{
  "arch": "transformer",
  "time_shift_ms": 50,
  "num_classes": 12,
  "width": 256,
  "residual_init": "scaled_by_depth",
  "gradient_centralization": true,
  "decay_fraction": 0.3,
  "weight_decay": 0.2
}
Rows from block 7 of a small sound classifier, named by matrix and row number. Rows with one number belong to one neuron. Each number is 128 + 32 x the weight over its row's rms, rounded and kept within 0 to 255. All counts start at 0.
Before each neuron's rows are labels from the 100 clips, of 14848, where the neuron reaches its highest value: "top examples" is what is common among them; "lies over" is the class under the peak. Only what is clearly more common there than usual is listed. The data: melodies that start on their tonic, played by one synthesised instrument. In brackets: how many of the 100.
# fc1: MLP up (model.blocks.7.mlp.fc1.weight, 1024x256), inputs 0-63
# fc2: MLP down (model.blocks.7.mlp.fc2.weight, 256x1024, transposed), outputs 0-63

top examples: the note G# (100); the note G (100); phrygian dominant (58); tonic: G (53)
lies over: G#4 (47)
fc1.73 [117 174  48 124 144 133 171 184 122  85 146  62 140 120 123  85 177 105 147 147 133 128  77 195 150 122 149  87 146 126 136 163 151 168 127 178 145 140 139 156  45 148 140  80  97  95  99 166 109  92 101 119  95  89 102  79 122  70 136 115 188 132 128  93]
fc2.73 [149  90 146  96  99 116 109 138 106 101 146 104 144 192 115 111 135  98 179 151 152 147 158 173 125  94 149 128  75 115  91 150 163 147 115  99 161  95  81  71 136 122 135  90 132 128  70 133 154 138  79  92 159 124 164 105 145 116 168 117 125 156 135 139]

top examples: the note B (79); the note F# (78); the note C# (72); muffled (low-pass) (58)
lies over: no note (76)
fc1.469 [ 77 186  41 149 142 160 146 120 123 147 144  83 123 115 125 112 156 119  74 126  86 128 111 132 143 156 133  80 156 172 140 114 142 117 208 128 130 199 108 152 100 129 110 121 202 121 206 136 120 133 133 129 118  75 191 146 111 137 101 160 139 185 102  79]
fc2.469 [128  45 175  85 139 134 147 119 153  96 110 135 164 119 156 110 142 176 125 147  91 187 141 135  95 134 110 157 153  68 106 138 126 144 166 176 118  81 143 120 124 102 135 111  95  69 158 103 112 149 229 131 157 131 136 139 141 163 106 122 129 131  98 160]

top examples: the note E (91); the note A (88); the note B (74); mains hum (46)
lies over: no note (92)
fc1.184 [149 158 115 144 152 147 101 143 185 114  99 103 117  99 154 109 138 160 111 128 114 128 156 127  91 153 133  72 153 131 123  98 147 116 230 124 146  75 128 145 111 151 107 107 151 136 176 156  87 131 144 113 134 140 185 119 135 120 133 170 138 123 101  88]
fc2.184 [131  79 118 104 111 145 129 113 113  83 113 148 127 149  96 150 131 132 149 126 130 164 115 109 149 118 131 159 150 120 112 124 136 137 148 205 115  84 173 132 129  73 116 148  52 114 175  34 125 149 213 129 127 151 130 141 149 154 111 131 121 118 114 140]

top examples: the note A# (100); tonic: A# (93); the note F (87); the note G# (86)
lies over: A#4 (43)
fc1.111 [ 90 122 139 142 135 152 183 111 116 204  87  95 180  81 100  85 170 168  94 148 109  93 128 109 127 121  92  86 124 169 155 114 169 164 144 117 126  70 119 194 103 102 104 173 167  99 136 107 121 101 112 127 110 186 157 126 134 100  56 104 139 169  88 132]
fc2.111 [107  79 115 120  68 154  93 130 102 129 129 141 130 148 135  86 101  33 123  98 196 129 124 139 166 144 168 113 128 167 123 165  79  79 156 114 163 168 110 109 141  82 143 129 141 175 151  67 140 175  78 109 113 181 166 140 228 129 167 129  60 184 128 136]

top examples: the note A (96); the note D (89); the note G (88); the note F (81)
lies over: A4 (42)
fc1.378 [116 176 128 178 108 139 144 173 166 120 158  63 112  58 132 127 179 136 135 101 151  84 139 196 112 180 154  54 218 123 155 144  65  94 198  91 153 141 138 118 105 173 120 131 146 128 137 130  43  92  86 174 140 121 116 123 131 107 153 119 120 149 104  96]
fc2.378 [ 71  93 135  97 145 148 148 121 174 125 160  86 107 208  98 148 127 150 144 123 134 170 144 193 147 121 161  81  66 139 113 135 136 171 150 111 159 104  96 119 118 152 134  69 178  95  90 104 162 112 106  72 111 104 192 161 113  64 139  82 163 121  83 174]

top examples: the note A# (100); the note C (92); the note F (68); tonic: C (64)
lies over: A#3 (40); A#4 (30)
fc1.448 [130 108 169 118 136  93 235  88 160 131 116  60 179  75  90 115 158 152 123 130 101 128 108 113  97 135  89 150 119 122 112  84 171 131 133 108 146 116 105 220 121 114 124 119 121 103 128 126  99 130 106 168 146 154 174 149 133 148 103  47 137 214  85 180]
fc2.448 [102 121 131 103 131 107 209 127 139 161 102 106 206  84 122  92  99 121 128 135 123 102 151 101 116 117 107  99 117 168 182 179 118 151 118 104 121 132  71 105 172 120 121 172 157 130 118 129 114 132 104 120 113 151 163 115 150 132 102 128 124 178  87 126]

top examples: the note D# (100); tonic: D# (99); the note G (80); mixolydian (42)
lies over: G4 (26)
fc1.264 [152 141 138 156  89 142 140  66  84 161 134 177  96  95 133 132 112 147 119 131 126 108 104 133 106  87  34 142 104 121 112  72 125 204 106 104 162 135 191  98 117 138  79 186  99 118 112 157 154 121 121 115  86 162  86 108  38 117  53  89 119 138 100 114]
fc2.264 [131 175 110 108 144 116 117  73 119 112 117 158 121 111  93 112  59 114  63 119 123  88 146  97 116 111  73 141 125 109 161 103  92 131 125 106 106 150 129  76 173 141 177 171 160  71 141 143  83 146 122 106 141 177 152 172 126 123  77 151 135 191 107 154]

top examples: the note C# (99); the note D# (96); tonic: D# (96); the note A# (82)
lies over: C#5 (27)
fc1.356 [127 127 145 127 100 113 129 115 139 112 147 144 131  61  91 128 132 124 120  92 116 106 143  96  76 110 112 150 176 123 147 141 160 182 132 122 142 119 157 141  54 125 131 135 113  68 169 143 110 159 106 154  50 186 113 143  92 164 112 158 106 191 121 116]
fc2.356 [157 140 169 253  71 121 115 135 126 130 119 108 118  95 160 135 132 128 134 142 126  48 115  77 141  95 122 147 137 135 128 158 137 139  89  63 119 162 196 170 114 115 124  95 125 115  99 148  80 123   7 120 102 144 124 105 138  83 145 118 137 148 146 120]

top examples: the note E (96); the note D# (88); tonic: E (87); major (68)
lies over: D#4 (27)
fc1.33 [ 92 192 106 174 140 138 125 141 138 221  77 136 130 127  51 127 132 169  80 136 106  72 160 112 129 163 121 120 148 152 152 113 117 177 152 161  79 106 150 181 129 113  95 126 131 120 165 134 131 134  67 168  59  71 115  91  72 120 101 164 195 126 115 106]
fc2.33 [164 134 205 233  85 127 146 119 136 152 135 157 108 120 179 143 137 157 159 137 127  74 126  75 103  98 112 130 137 130 141 100  99 121  84  78  98 134 182  88 156 134  90 115 123 173  96 118 106 115  64 155 174 132 144 122 124 110 151 127 140 106 132 135]

top examples: the note D# (100); tonic: D# (98); the note E (97); phrygian dominant (95)
lies over: E4 (32)
fc1.607 [117 178 142 140 111 151 143 126 176 186 112 125 124  96 139 117 110 148  77 155 107  61 133 120  51 118  38 140 104 130 183 142 164 128 144 103 161 141 129 108 133 171  69 147 150 114 155 158  59 131 113 113 110 150 171 127 117 121  90 103 104 159  99 111]
fc2.607 [162 143 150 180 135 133 143  95  86 145 129 129 141 148 151 147 114 137 139 169 149 117  92  28 176  75 103 173  84 162 149 135 140 166  58  91 117 163 170 161 157 163 115 136 109  96  75 126 106 122  37  83 103 170 178 160 144 125 103 116 141 160 137 137]

top examples: the note E (100); the note B (89); the note F# (88); tonic: E (51)
lies over: E3 (25)
fc1.108 [116 176  47 163  92  99 115 125 164 165 128 103  99 122 101 140 156 111 125 115  61 104 107 140  99 140 132 117 214 175 132 158 157 104 164 125 158 131  94 124 122 105 122 144 116 144 252 142 110 172 125 121 131 119 133  93 127 131 110 121 123 133 138 121]
fc2.108 [151  63 166  93  62  97 112 126  92 104 125 133 152 120 110  75 144  96 161  95 130 114 132 181 109 133 137 139 139  86  72 107 111 103 126 102 142  98 119  63 132  80 152 131  80 136  98 126 134 154 126 155 167 158 105 102 161 155 168 104 101 149 130 136]

top examples: the note A (100); the note G (98); the note D (85); the note C (81)
lies over: A4 (48); A3 (25)
fc1.279 [128 150  77 128 157 140 205 186 178 109 108 113 134 104  78 126 158 134 147 104 114 104 139 111 140 122 158 132 240 115 151 122 114 112 161 184  97 153 150 172 114 127 117 137  66 123 144 123  84 135 112 196 131 125  83 143 100 123 151  97 131 185 129 163]
fc2.279 [137 150  50 156 110 119 144 121 118  78  96 143 122 140  80 148 147  73 197 115 142  88 113 140 170 158 226  85 150 162 114 133 102  91 156 155 101 163 111 146 145  74  98 193 132 145 146  97  86 144 123 163 151 126 100 105 144 112 185  99  52 133 133 104]

top examples: the note C (100); the note A# (94); the note F (93); the note G (86)
lies over: C4 (34)
fc1.76 [ 22 127  97 135 138 182 115  83 156 109 130 165 113 120  94 141 138 143  94 110 115 126 112  98 135  95 111 151 190 117 164 181 194 136 216 188  77 125 179 112 106 142 127 136 121  23 145 120  56 169 120 135 113 111 158 127 156  99 138 167 113 132 112 184]
fc2.76 [ 90  85 162 142 169 148 121  48 115 101 174 169 113 145 108  91 107 136 101 144 149 140  86 174 134 157  76 119 143  74 140 103 122 101 170 168 144 157 137 120 111 144 160 114 152 115 115 130 135 158 121 181 156 100 153 168 167 141 110 213 168 109 140 162]

top examples: the note C# (100); the note F (85); blues (58); tonic: G (50)
lies over: C#5 (27)
fc1.137 [ 71  96 114 127 115 118 126 108 107 134  95 130 153  54  92 106 157 139 129 122 124 106 124 174  80 127 125  89 139 173 155 168 101 160 139 149 137  80 104 147  98  84 109 118 125  68 132 128 125 167 119 118  47 183 100  91 121  95 110 158 133 174 112 108]
fc2.137 [172 135 126 152 110 114  35 183 161 113 106  89  78 147 128 155 141  78 114 110 129 135 136 161 125 175 141 133 160 101  89 131 127 102 161 104 184  87  85 150  99 104 141  56 125 190 124 148 169 158  95 121 132  95 109  90 135 131 182 143 139 168 138 129]

top examples: the note B (83); the note E (83); tonic: E (42); mains hum (39)
lies over: no note (96)
fc1.248 [142 158 100 144 192 188  96 115 181 130 118 128 111  84 155 133 132 173  87 125 147 144 139 128  88 135 123  76 159 141 143 112 129 119 209 141 118  79 106 155  99 193 114 105 180 123 166 152  77 130 158 116 123 136 166 122 131 143 120 180 134 104  82  99]
fc2.248 [139  94 125 123 128 172 123 107 128  99 118 158 128 153  96 149 143 122 145 127 121 149 114 106 142 102 126 162 148 109 150 136 150 139 142 199 114  71 146 128 104  96 130 140  59 115 170  72 127 154 222 142 123 153 119 161 134 177 128 141 125 111 130 131]

top examples: the note B (100); the note D# (92); tonic: D# (53); harmonic minor (43)
lies over: B3 (41); B4 (31)
fc1.353 [136 155 130 140 110 105 114 119  84 131 143 141 127 142 139  62 102 146 124 136 158 120  69 125 127 108 142 109  90 212 112  87  98 169 129 126  96 172 145 139 141 152 139 108 106 103 150 150  94 178 121 106 111 124 170  80 151 156  85 128 157 217 102 148]
fc2.353 [115  94 161 135  96 154  88 108  99 109 127 154 109 170  86 122 112 136 106  96 164 114 167 158 155 130 130 141 117  54 115  92  58 120 127 146  91 139 178 103 150 102 108 111  86 129  68  70 174 142 101 156 131 111 145 143 153 114 131 148 133 111 154 142]

top examples: the note B (100); the note A# (93); the note D# (88); tonic: D# (56)
lies over: B4 (26)
fc1.721 [ 84 207  67 136 104 108 121 131  78 163 119 136 139 126 131 113 118 126 155 113 133 111  99 124 155 102 158  93 105 226 118 129 149 178 113 112  77 142 150 133 142 163 111 102 107  75 152 156  80 175 131  95  93  80 170  49 160  94  57 154 144 119 141  85]
fc2.721 [121 125 125 122  92 152 118 103 119  66 116 179  97 173 103 175 124 127 153 101 166 103 182 143 142  72 173 160 113  56 147 126 123 145 113 116  74 145 177  52 156 150  99 133  94  83  67  58 128 134  87 147 134 168 151 120 146 112 184 113  64 113 139 124]

top examples: the note C# (100); the note B (93); tonic: C# (45); tonic: B (26)
lies over: C#3 (51)
fc1.685 [ 65 159 117 127 112 107 136 133 118 199 133 143 129  64 147  97 137 140 122 103 122 138  91 124  99 130 109 121 174 172 145 149 144 127 132 132 140 119 104 186  51 159 149 117 141 120 169 152 119 136 104 222  71 118 110 141 119 157 113 142 161 160 126  98]
fc2.685 [168 137 171 235 100 106 130 136 113 137 145  94 120  97 168 132 126 138 131 142 135  74 116  92 147 127 137 132 126 142 123 120 117 111  95  70 130 181 200 154 135 140 111 120 141 144  97 131 101  95  21 129 124 131 134 118 136  78 147 110 129 134 151 128]

top examples: the note A (100); the note D (84); the note G (76); the note B (73)
lies over: A4 (45)
fc1.216 [121 155  90 162 110 148 119 150 167 112 133 109 118 108 132 126 145 143 138 111 136  94 132 172 105 197 149  47 187 118 142 152  58 110 211 100 170 154 140 123 137 132 106 156 171 134 149 135  57 112 111 158 144 126 137 127 116 142 137 114 110 159  92 135]
fc2.216 [ 95 138 154 112  90 100 157 111 159 170 129 103  82 167 122 130  89 107 108  91 107 170 127 124 161  97 141 113  76 159  77 119 156 157 120  88 151 122 111 104 120 127 145  94 168 125 114 139 158 123  60  77 127  85 154 114 112  68 103  94 187 151 107 175]

top examples: the note D# (99); the note A# (95); the note C (82); the note F (71)
lies over: no note (73)
fc1.743 [114 128 149 146 155 183 127 117 162 110  90 145 135 106  78 105 107 165 114 150 139  61 150 147 124 107 112  78 112 106 196 134 110 151 180 158 112 124 159 138 110 124  58 137 134  96 134 117  28 161 122 118  83 132 146 148 136 122 116 158 135 133  82 117]
fc2.743 [138 124 160 152 125  90 120 136 106  99 165 150 130 148 137 135 148 104 169 122 154 121 130  83 169 112 132 159 117 131 161 178 125  94  61 101 125 139 127 106 144 153 184 126 103 155  73 138 136 116  10 155 153 139  92 106 145 165 163 153 107  82 187  97]

top examples: the note E (99); the note B (95); the note F# (91); tonic: E (72)
lies over: E4 (27)
fc1.741 [114 183  69 182  98 110 113 128 150 196 132 111 102 108 129 143 163 114 115 107  71 104  95 124  99 135 105 129 178 208 135 166 184 118 145 112 175 124 101 132 111 119 118 147 124 141 245 149 130 159 122 110 109 128 100  95 115 124 100 127 128 134 128 101]
fc2.741 [184  73 158 127  91  95 103 132  85 105 145 143 169 103 139  83 167 124 192 115 144 105 108 152 107 137 172 161 161  93  78  90 130  79 118 128 132  96 157  77 128  93 144 138  73 159 118 146 122 142 127 186 189 150 102 113 161 165 199 115  72 116 178 105]

top examples: the note C# (100); tonic: C# (100); the note G# (94); the note B (66)
lies over: C#5 (28)
fc1.586 [ 85 127 130 131 133 140 140 113 120 193 105 112 105  43 103  95 138 122  94 122 143 140 108 154 107 129 151  46 158 203 139 115  70 112 145 126 155 159  89 223  39 129 162 128 150 141 186 117 117 148 104 164  87 131 125 157 136 125 113 137 150 197 121 137]
fc2.586 [140 148 158 231 132 137 129 140 136 137 155 123 120  98 182 157 120 140 109 100 156  98 122  96 132 104 140  91 130 149 136 131 112 141 118  83 155 163 187 187  96 164 148 102 127 146 118 149  88  90  20 107 110 116 140 169 121  84 135 100 141 158 123 165]

top examples: the note G# (100); the note B (97); tonic: B (94); the note F# (86)
lies over: no note (79)
fc1.729 [108 144 104 134 182 152 134 163 144 155 177 152 118 121 141 145 116 132 128 231 152 131  73 153  87 142  87 137 109 239 180 160 111 150 109 165 149 138 115 127 128 124 153 138 161 157 173 136 105  95 138 132 108 142  96 127 120 119 137 162 110  98 108  72]
fc2.729 [128 176 102 183 172 104 127 148 126  79 122 160 138  92 132 146 153 112 129 140 152  69 161  98 104 121 136  91 165 114 188 150 158 162 113 143 129 103 122 100  95 158 159 157 145 117 104 152  94  84  85 143 135 143  72 111  90 167 146 131  93  88 153  66]

top examples: the note C# (100); the note F# (98); tonic: F# (80)
lies over: C#4 (26)
fc1.0 [ 84 166 105 155 122 128 123 110  86 183 122 127 138 102 111 142 162 167 146 143 112  84 111 127  86 136 102 104 107 178 143 147 121 220 126 124 149 111 132 215  96 161  67 120 137 118 161 134 158 142  94 121   0  84 127 126  95  84 103 142 210 115 124 100]
fc2.0 [144 118 106 111 127 132  77 104 103 136 164 107 138 173 144 106 168 123 136 115 104 134 151 102 211 148 188 148 136 102 114 130 129  21  95  95  86 135 146 125 166 144 132  99 160 138 141  97 169 154 150 141 173 103 178 152 152 142 179 209 119 116 216  69]

top examples: the note E (100); the note F# (91); the note B (87); tonic: E (53)
lies over: E3 (28); E4 (25)
fc1.258 [135 179  36 158  96  83 111 124 152 144 141  93 103 123 138 143 160 106 131 134  73 104  96 134  97 158 144 115 209 186 118 157 155 103 153 120 159 135  92 119 129 103 123 145 126 141 226 150 106 155 133 114 137 126 147  88 129 128 113  98 112 135 131 117]
fc2.258 [145  55 163 101  81 111 126 122  98  91 149 111 140 111 123  71 134  95 141 103 134 142  97 182 128 123 122 144 139  87  79 110 111 118 143  92 164 116 125  75 111  92 161 111  98 112  85 141 132 146 120 127 148 158 125 101 165 135 160  87 125 176 106 173]

top examples: the note A (96); the note A# (77); tonic: A# (55); harmonic minor (42)
lies over: A3 (25)
fc1.589 [103 183  82 154 146 140 147 167 167 158  63 145 162 129  62 134 146 175 152 185 130  59 139 135  65 133 119 136 134 180 200 157 125 173 139 135 100 147 118 133 143 122  46 134  99 136 163 157 104 129  93 141  39 126  83  99 133 141 148 127 133 129  97 103]
fc2.589 [155 139 173 240 102 124 131 127 114 120 129 125 124  99 173 110 136 153 144 156 124  59 122  76 137  98  98 160 131 126 165 166 138 123  88  73 122 180 192 128 125 155 116 105 119 117 103 161  85 110   7 118 109 128 127 106 156  97 141 133 151 124 144 110]

top examples: the note C (100); the note A# (96); the note F (94); the note G (85)
lies over: C4 (33)
fc1.663 [ 18 134  99 128 142 179 114  82 163 108 130 165 116 117  94 140 135 141  92 118 124 126 117 100 134  99 119 153 191 122 157 180 192 136 212 190  77 127 183 116 100 145 131 138 118  26 143 119  54 165 118 132 118 114 155 130 153  96 134 168 117 132 114 176]
fc2.663 [ 90  78 159 137 167 146 120  41 111 101 177 169 110 145 111  88 110 139 102 146 149 142  82 175 135 159  71 122 145  74 141 108 124 100 167 167 148 158 138 117 115 146 158 116 153 112 117 126 137 158 120 179 155 102 156 170 168 141 113 214 170 111 139 159]

top examples: the note G# (100); the note D# (100); tonic: G# (82); the note C# (77)
lies over: D#3 (30)
fc1.208 [134 179 132 157 141 117 124 192 146 130 108 103 175 111  55 139  99 144 127 176 153 106 117 115 115 227  76 124 104 156 122 155  87 189 151 160 149 177 139 236 147 115  81 122 114 133  98 133 100 116 106  74  61  88  90  93 130  84  73 182 172 131 117 142]
fc2.208 [ 98 136 118  83 129 124 148 125 165 155 142 138 154 184 133 129 120 149 119 135  36 152 125 151 123 122  64 134  68 143 137 174 106 174  97 102 106 123  96 104 166 129 121 133 159 111 127 185 152 134 123  57  94  95 134 114  92 118  91 182 183 103  97 154]

top examples: the note C (96); the note A (87); tonic: A (81); the note E (71)
lies over: C4 (28)
fc1.612 [ 68 203 100 175 105 129 135 104 156 169  56 174 109 111  86 126  78 152  64 136 147 108 152 135  52 145 109 130 133 181 132 130 141 164 203 131  76 127 107 131 141  98 114 138 158 102 151 154  78 162  92 180 107 132 140  48 153 127  77 150 109 119 103 105]
fc2.612 [167 132 170 255 110 126 132 146 122 135 129 102 124  91 177 127 144 145 136 145 142  55 109  85 139 106 130 122 140 137 139 137 116 134  91  90 135 155 209 170 102 131 116 107 127 129  94 137  82  93  10 129 115 141 127 131 134  87 151 103 144 142 138 131]

top examples: the note D# (100); the note G (99); the note C (97); the note F (67)
lies over: D#4 (27)
fc1.389 [136 122  99 119 171 121 111 145  86  97  86  79 159 116 103  87 158 168 118 125 131 135 149 140 150 165 110 102 145 106 113 112 130 138 154 217  95  83 156 209 109 172 141  86 125  60 122 132  76 111 120 128 124  85 175 129 163 141 104 144 203 149 128 135]
fc2.389 [182 184  41 144  68  69 119 135 102 113 103  91  95 109 126 135 140  84 152  98 112 104  91 110 183 171 123 124 160 118  96 123 185  82 129 115 184 162 133 127 131 123 136 178 138 116 162 147  79 120 113 156 160 123 143 144 117 136 124 131 113 170 188  89]

top examples: the note A (100); the note C# (98); the note F# (87)
lies over: A3 (54)
fc1.52 [107 142 121 126 135  82 176 153 181 129 139 114 205  82  83 108 142 166 162 127  97 120 140 105  95 140 145 130 141 164 138 162 107 177 136 148 123 157 159 166 135 119  93 131  70  90 129 171 119 122  66 130  80 137 105 111  88 128 127 112 136 175 144 120]
fc2.52 [168 126 183 246 100 113 129 135 107 133 129 112 125  85 181 131 126 142 136 137 150  72 128  78 140 101 124 132 127 135 126 126 122 133  72  79 130 159 204 156 120 135 127 109 127 126  87 138  84 104   9 130 126 147 129 130 137  82 144 112 135 146 146 125]

top examples: the note G# (100); the note A (99); the note B (82); tonic: A (43)
lies over: G#3 (35); G#4 (31)
fc1.686 [124 120 107 168 125 199 127 163  92 134 125 125 110 120 120 107 218 116 148 183 123 106  27 140 149 116 150 144 124 132 177 152 189  98 134 144 174 139 104 151  71 121  85  87 187 148 158 148 162 114 105 154 123 125 110 129 164 121 165 135 104 111 150  75]
fc2.686 [191 136 106 139 115 134  74 109  96 133 126 133  88 133 197 148 111  81 124 159 183 142 114  60 182 130 130 162 123 137 108 151 141  87  94  67 162 159 127 133 151 114 123 178 168 149 134  75 115 131 130  92 148 207 197 157 177 157 156 128  63 178 164 123]

top examples: the note D# (100); tonic: D# (100); the note A# (93); the note C# (92)
lies over: C#5 (30)
fc1.441 [106 150 134 175 117 145 145 151 126 154 103 128 132  36  83 118 163 158 134 133  89  25  75 124 107 125  80 140 161 139 205 175 153 173 137 123 149 146 154 135 108 130  50 124 105  70 145 140 122 140  75 105  30 146 121  91 123 117 133 148 179 168  93 112]
fc2.441 [194 135 159 200 116 125 102 157 134 143 113  84 113  94 208 140 120 121 137 141 159 123 120  88 146 111 137 137 137 152 111 131 127 102  86  65 146 175 161 156 121 143 119  97 138 138 102 130  90 108  73 108 140 137 142 124 157  91 160  95 111 181 131 136]

top examples: the note D# (100); tonic: D# (100); the note D (94); harmonic minor (52)
lies over: D4 (31)
fc1.134 [ 92 114 164 136 150 171 144 167 121 145 152 156 148  71 107  79  91 170 104 109 113  87 123 146 114 136 115 144 154 130 204 108 161 125 155 141 124 103 165 121 103 160 137 107 125  54 126 154 121 135 119 164  90 170 141 165 133 166 122 141 123 178 120 129]
fc2.134 [152 153 181 246  91 117 133 148 135 142 115  98 109  89 175 142 136 141 133 117 127  60 140  75 143 100 129 140 135 121 132 134 138 143  85  70 115 153 196 179 106 145 119  93 109 131  96 145  99  96   2 137 114 128 102 121 119  77 147 107 149 131 154 115]

top examples: the note E (100); the note G# (88); the note F# (85); tonic: E (58)
lies over: E5 (28); E4 (27)
fc1.68 [122 219  71 139 116 130 133 139 176 232  89 103 109  76 116 136 121 131 114  81  78 137 138 125 102 126 156  81 121 200 134 158 138 126 148  99 125 165  98 154 138 144 101 148 165 138 139 172 120 131 126 115 117  88  84  70 114  92  51 116 118 120 132 121]
fc2.68 [171  61 184 127 139 133 126 146 132  91 154 110 141  91 163 139 131 150 173 162 184 138 126 151 122 131 120 137 128  97  99 175 113 133 103 109 169 143 161 150 101 120 106  79  98 134  49 118 129 110  29 123 131 138 103 152 131 109 187  99 103 124 133 134]

top examples: the note B (100); the note E (94); the note F# (82); the note D (81)
lies over: B3 (47)
fc1.506 [120 142  89 136 119 130 125 101 104 116 121 136 105 108 108 125 135 133 157 151  99 126 108  98 147 105 152 155 175 154 183 113 177 106 120 123  79 132 144 130 143 162 128  71 112  94 170 121  64 139 105 124 124  94 181  97 180 138 122  75 107 166 123 170]
fc2.506 [ 89 176  42 124 147 132  93 162 104  83 175 134  78 152 112 173 128  72 133 133 137 118 104 130 146 118 152 115 160 150 187 144 117 168 102 137 145 139 108 119  86 159 167 100 127 121 185 144 130 121 145 108  83 117 148 138 105 159 124 133 146 138 130  92]

top examples: the note E (89); the note A (86); tonic: A (75); the note B (65)
lies over: A3 (41)
fc1.64 [114 174  84 136 157 115 163 160 136 117 158  47 132 128 140 125 150 113 133 125  89 147 115 115 153 153 143  91 188 138 124 123 166 110 166 157 138 190 139 156  80 178 120 109 140 119 166 158 122  79 121 141 122  69 166 119  95 110 144 133 171 154 127  78]
fc2.64 [ 79  76 144  75 159 146 161 127 131 113 119 118 150  97 151  96 140 185  89 141  89 167 119 168  83 149 107 124 152  82 143 124 125 150 189 137 150 111 116 142 111 152 133 111 155  64 191 124 116 133 249 138 102 133 131 152 127 140 100 104 137 148  77 156]

top examples: the note A (100); the note D# (91); blues (68); tonic: D# (68)
lies over: A3 (27)
fc1.269 [134 111  98 108 165 154 121 167 154 129 124 149 119 112 115 142 114 119 134 149 117  98 154 121  99 113 141 104 134 216 160 156  96 142 139  91 140 169 128 113 135 106  82 141 159 127 174 159  92 177 127  91 105 173 137 142  98 108 134 133  96 169 107 124]
fc2.269 [129 171 135 114 121 107 124 161 132 133 102 131 166 130 112 127  81 128  88  89 123  92 171  58 173 108 103 155  96 107 134 152 109 156 101  93 118 136 163  69 158 171 141 159 128  65 117 169  95 112 105  77 100 168 136 140 101 119  99 131 148 164 125 124]

top examples: the note B (100); the note F# (98); tonic: B (86); major pentatonic (46)
lies over: B4 (42); B3 (34)
fc1.581 [128 182 106 168  98 105 171 112 112 148 139 123 120 156 147 121 110 129 152 136 107 116  56 119 132 105 144 148  97 211 118 112 139 177 112  87 127 156 134 123 143 178 104  94 156 118 136 149 130 116  74  95  96  61 176  68 130  63 125  73 176 146  73 156]
fc2.581 [127 115 160  80  93  99 140 125 129 130 110 153 125  84 128  92  77 119  76  64 108 142 177 135 125 107 127 101 148  88 112  79  89  91 133 106 104 139 151  76 154 134 180 143 140 109 124 148 110 116 113 170 194 187 143 125 136 124 103  78  83 167 151 166]

top examples: the note C (100); the note A# (71); tonic: C (66)
lies over: C5 (58)
fc1.543 [ 79 137  87 122 120 144 112 101 199 147 154 151 122 120 129 108 116 141  67 126 114 140 124 127 102 135 123  84 117 158 126 153 131 149 238  88 115 170 127 135 141 119 108 159 237 107 143 145  87 162 132  97 105 144 172 160 146 118  82 160 111 127 114 161]
fc2.543 [193 165 165 174 108  92 114 159 161  79  98 132 119 144 111 183  82  44 155 162 140 100 155  66 130 128 132 130  99 123  93 129  91 178  92 110  95 124 156 158 150  77 124 132 122 191  34 112 116 114  33 125 150  97  90  66 125 127  99 103  79  81 152 132]